{"model": "segmentation model", "parallel_block": true, "residual_init": "none", "beta2": 0.99, "warmup_steps": 960}
Rows from block 9 of a small segmentation model, named by matrix and row number. Rows with one number within an expert belong to one neuron, the router's apart. Each number is 128 + 32 x the weight over its row's rms, rounded and kept within 0 to 255. All counts start at 0. Numbers have three digits each.
After each expert's rows are labels from the 100 images, of 14848, where the router gives the expert most weight on average: "peak at" is the part of the image that holds the peak. Only what is clearly more common there than usual is listed. The data: pixel-art sprites of 400 made-up characters on tiled backdrops. In brackets: how many of the 100.
# router: router (model.blocks.9.mlp.router.weight, 16x192, trained with AdamW), inputs 0-63
# up: expert up (model.blocks.9.mlp.up, 16x48x192), inputs 0-63
# down: expert down (model.blocks.9.mlp.down, 16x192x48, transposed), outputs 0-63

# expert 6
router.6:184144166144101067182111130131127153145042123135117135145083069131128136095091106170151084086123129175109097060173096084130126143118107165093090124105125070080069166118124106071115157131159127
up.46:139157086153132073154144084132118129083150084110132122126143120216128089057131108167170163131139162167104119084144167134114099102114118122132120113133162073119158130116126130161133182177108142
down.46:119124140092153145066126138064105081121164122126112160120140158082084101104119093126076105082078124187145157138108142107142160149134144141126146123078086160167073083175122121164176255131148081
up.47:133085138126110158132095134088143129161102102100115133144132148072170152132136131138186218079121120107144163122145092166097118181153092086106153122126109134140079230111077149086126077150114120
down.47:179155142130082140098230158114089131126131148125114056151139123139134123095148139149076094179000116105126108136138077183097147128072148119163108100116158146121171000218111137135127149095156114
peak at: bottom centre (91)

# expert 9
router.9:129107147138132115161097150137146152195087104192109118123093111118091138105111106178146076100118143152137100012167104162123116145122139145131124113125134111085034142124150106099075125123094145
up.46:113185131190135135108151129117096105173108136082077138101156121090112181125122155031137078167092159116153100116105133117123101125089145162115119115115101132133149137081127129189110058133071169
down.46:136118041111156134177141142141130095129099178124149100148093093096102092122095125166141163078055107090174136114134105117135134082159094157125133157125120118120093175095114166069137130159121083
up.47:142121133137058171186148148068080141099156137108130111165127148122155110079131112173107153138125137164092116111120147115136080174151154172108091148134173146156182152089147161135141109099092120
down.47:163117134106162115067068144167110131170152124132123188066126126181095220110126165132148175191144181178130146165106129069157165136094109135132105120138202149105106113183126124144060132163170151
peak at: centre (61)

# expert 4
router.4:127126146149134134139062167153134148157156177192154092096095141114099148063126148141165053071045132137094073087159120151098138150122132136110129098121146081088094173151166076076072130071169142
up.0:114183126147108063097122075116164115131102127082143155072139174130146053093130135116086180134114157149068115115169105095152131169091138145117135136128110108138099174204121133126083128169139111
down.0:144108120133142175202072156157112121140147127168102107168114109132079162148119088140070111137102141103170118166175126128116146130136105159161115106168106119165095139093130098179153120050144173
up.1:105186136137131144130137064176112144157126097150100176090099132193165111139127136089101128080162136172107127148126175171137150109124100161114120108147087115099110129112109152133131129161138148
down.1:164106177139106126159028130105178152106172082155154114109138179045126190122119177131112087125119160082173138079122077124136120126133121125127084125113127124095106136090170120107122175097108135
peak at: bottom centre (61)

# expert 5
router.5:162140140134130122132118066174025152197124135163139179143094118097111171149120204154094142150085135158116113067173148122145139130111127135107158086111120065077101113174156111075071142117152142
up.0:113169137107141099123125088121112113159146139093113107188142139165160089073158107081103127121106079209156111097167135077110092144096156176120155123095144154168124110160139144138161188059096083
down.0:152148136125167125190109086152130131146116123133108161089102154134022185126133100103090116000176132062120100116138104175150150161127114127132159138173119143103134119144135109089126140145147125
up.1:090157133159133181166157088141082150082091117164143064134207144137123122095156116086118125121111100177118098160141161116099105092134106160109156123149137150104117178087092127159138125130060132
down.1:035105118196086115153162105149144129157112091135154129099141128180153134115144114108122149077097149169129154174161066055158113127118153126124096136158202074117120122195102120108177131140148083
peak at: middle left (31)

# expert 10
router.10:145133180128115153127153102162102137098126097158107112158088108127115149104101138158119254127138153113097098100171143177119129113102116140119126117150119137118090146118137119108062155124099129
up.0:105137105163121121146131111150100200120137113151175192097126141149093139112107170165113114152137144125133090125182159143142119106122063131080178096135135097083097130161114105110130102143139168
down.0:157102140111118140154144059169111104128153127120117110126105102091156120129122114124118111096171150154128085169133134153097106105126154146095105150150071131174132185139156128153115137120108146
up.1:166111107137122104118070147121133136132101112105135094109139092097148173148114136136069074088132091110161136139150142149083156146095187125090145160112110107182156213136120105124086096066213100
down.1:151061108155088093128106121132151129194127161145121128164147158077141120199181183144085190166109163128161198124135154113161184127152110135134111075138153146088132144124171101135126106145138141
peak at: centre (78)

# expert 1
router.1:171138133126115116126109067160028143184114119171126168166097109105123160145119191140095135155082130146117105060180144121152138135110130128113141093108123076072085093165158109064071131118155153
up.0:167207180124175122163194170101128134129124115124189116135076087145125164044153129063111132094130144105146135095135136165127146146122136090090151138168085126109133164147070130101176063137130119
down.0:063066157146133152109136078096149132092138107112139083126135140173125104209127142125140100234087117177110130050131143053086146164098147122139095110074184093107126051138092150081090173133121143
up.1:086075160129143132135125149069125123111132205132116082151143155133147165087105089090095112126060102130147104137081053146104141132151069176112200135086169080149118154085136110154155139121111092
down.1:035139160134138151136130135165105117145147115125143162169135110145102114097145072152162137143158145117167164130105058171130137120155116142122100104163151119086108127101120095118168167130162136
peak at: centre (68)

# expert 14
router.14:149113128111115076193130117136056120143114170148120119075098063147121163051082103176168144015122120122136060107124137124083101151101117171080096109136171089057105201107109099102142095149146117
up.0:103139128135114145101112144138108177129116135056086194103109105149169148120111143112156115117121139123103138099138155122157200177134146164091162184108114114107122135153205093114123144135102134
down.0:098114140114110142148232143104131100096118144110125011105073090114081089121126131123141132055095113081164139151111134137120116127111123136110124116073102166117119218122161120155093175119129122
up.1:069142095095137156166128104149091164159109127151132197109149124148170135138148064114136167109116174108184132109153076103156092136192143100167162100182165150166108075178127075134138139088128082
down.1:182136101154099128145108111177134114120111125119156054126088140108100119147108167149121053106152155098182160134133174119118137138125150141104142151131098133187090223106147144104136089177108167
peak at: bottom centre (60)

# expert 7
router.7:175133138120115118133106072168028150176120113161120161152099109107108176145117206151081144153099144148126105060185138119143135132113118125106148084116117084079088096173158113068079136120160141
up.46:006103172125093133125159107101110100099132185104156096103131137176144087088157061131138129126125122151151163130092176122141193109117134086134216154106077126107140195173196119081110148133114132
down.46:188160090105116154163139157112124134149088120117151184061154135044148145180125196138106161152100129145109051097123129077133107139094116119144107141046203116165169129152079127109101110152078104
up.47:106087071104169162095097141094081144125094109189186183080141096148120095160098124182098127151130140104101130120134112103112135121103095153110189138082107117164097189168074124160156116129188170
down.47:117116068134143124149166145113164099109123097117104052153130153078078126152066091177121162237160126108121094117153146036158161114167116133118154115086180109115149156167118114098088157157145066
peak at: middle left (90)

# expert 0
router.0:185115162124077123162173085114000110097109168139089130057105090148099113088112116169106117099120131168131077101137148133095154136079113146102095072108145036081122155140135118077069193124107121
up.0:053122148079143113062148168145155077158123110152144066176157146128101152042131108116099124129109112102124142138092066129133095129166123115147132118115121143198180180128077180139137163157123107
down.0:153105182098058145113039147134132102130147130123136229151114143149104175223142136150144126153022066129130128153140154152117177169057153132124119126145120144119182010136118128071127113126115113
up.1:126071131158180152140183158094102153104145083179093103057132115222147107126107166131121157114186134165159083121133199174121159091115142163147111175173179135104159147092113093114128086117051083
down.1:103129164115098120104133055134147110148103137122109230187106121144127131097170134156155139075112117113102150137075128085101171145159123140122176138060129099167134109065124122123149000147114125
peak at: bottom centre (86)

# expert 15
router.15:180136135121126102141108074157038133178121115167129171153103117103117164148119202153091145150092138147124107064182148120151152131107127135107141104118123065076091093166156112065068140108150144
up.0:078186144132145112102109043084095118118120129135147102127141145098103174138114111146115101177114151121157104120159151164167095133150192114118226129111167156130104177138080095123133129172142136
down.0:071124060135146137077070107190113147134157102123131126111125120000168144125118136141183113207191120116143176109148155115144120108113136120099167148101143202122121138099117128116077150123107162
up.1:073145080123154114097090080121121080161100161144088109118130111072148153148086138126151120129148130177149122121151136173077149119121133084100204106110090118125120152130191170098105096112162137
down.1:026179094132160141108121142166153144128166129119124131143107092141159094097140103122160119144172143173143126155146171161158116090074133142104156141064214152080112193071173136114073167127191172
peak at: centre (52)

# expert 13
router.13:166145141117130116123109063153024145184120130163126172151093103110109169157124190146092139141085132152116112067180155123141135128114134137107139084108114066078086101178157098053063129121149140
up.0:122087148107130108176101142111126135140133096157126138128100105069145144077119135113109145079104187164045172131146163132139047073047059134153085167108148111109137117197099149118121158113144130
down.0:166174138114143131143173120135141127148136113117132075156133116200129176050109086125128076085193122124135099132145080169098114095113145142157129124132084103109155177080126120138106140134065165
up.1:183090117094141090173127145165081152121108108136151130163129181160127113015101084102134135087114151085103134169111131132135103176129100163176088118202118103157125154134060092075124166074094166
down.1:169153136137194109096146142158086156165112140096163109127147172169179200119133137125091117209148135108098123072139149120144150157138137121141118124173164089130137037114104124148107143148091148
peak at: middle left (44)

# expert 3
router.3:178142135118128114129106070168023137191119118172133169154094111108112166147108207154092127152089133146118108062184141124152145135112122125118144079113117081073092094170157107070074126120162142
up.46:067108037125177115089160123180162094148127103112135094110168086160142132123086166148111109105074159114132108140123099213148104080148118128115181106117117128167107132182076104079126129104091101
down.46:130107116207142145116099110076143145115182140138096077151156099034161062164142140122164105098064130159130129097129177131082173124114103148130150144103203129126176194046117107106132110129129088
up.47:171084120090166125156116156133194106069091146156154166133155092097141175091154095083176111081162115138160072116139135108102098120122098194126160123127137123056074193191108101129090137119193137
down.47:168162157127099134104134126046091118154150156123147000136142138135136199225123151126088141171229154140085124097123104087093154119102109115132119108166155085150161064131107125115141129111126116
peak at: centre (52)

# expert 11
router.11:175142134120116117145114056155024141186131121170126169160096119102122164149106202155088123152095138147126108070174136124151147136114126131120136082107131071064087099160161102079082129122152146
up.0:133093179072105143187113095113173181093123095079178083167134108149150176092156163111103127049139113121118126092185124117144133107061102112148104123111131145101202173140098157170098124148096122
down.0:144149139157169142073107141133099148112145147116105159140120157113150169105130142132111104167147146123072061133151117184140135137130124136137102121128145110122131030075098118144139134086128166
up.1:140033132128164131165077105110102187105120164147108131093125120158163079152163141095121116153068138164088072138172127126126152166160125154107152094132146114135093088128112109065136204124146171
down.1:113063077174134134135120117122163130128167093151117116144123134157090123099117119137154124063115153102128133155130189107142138095145116147126137141149084189143126188155175110182153120171146105
peak at: middle left (42)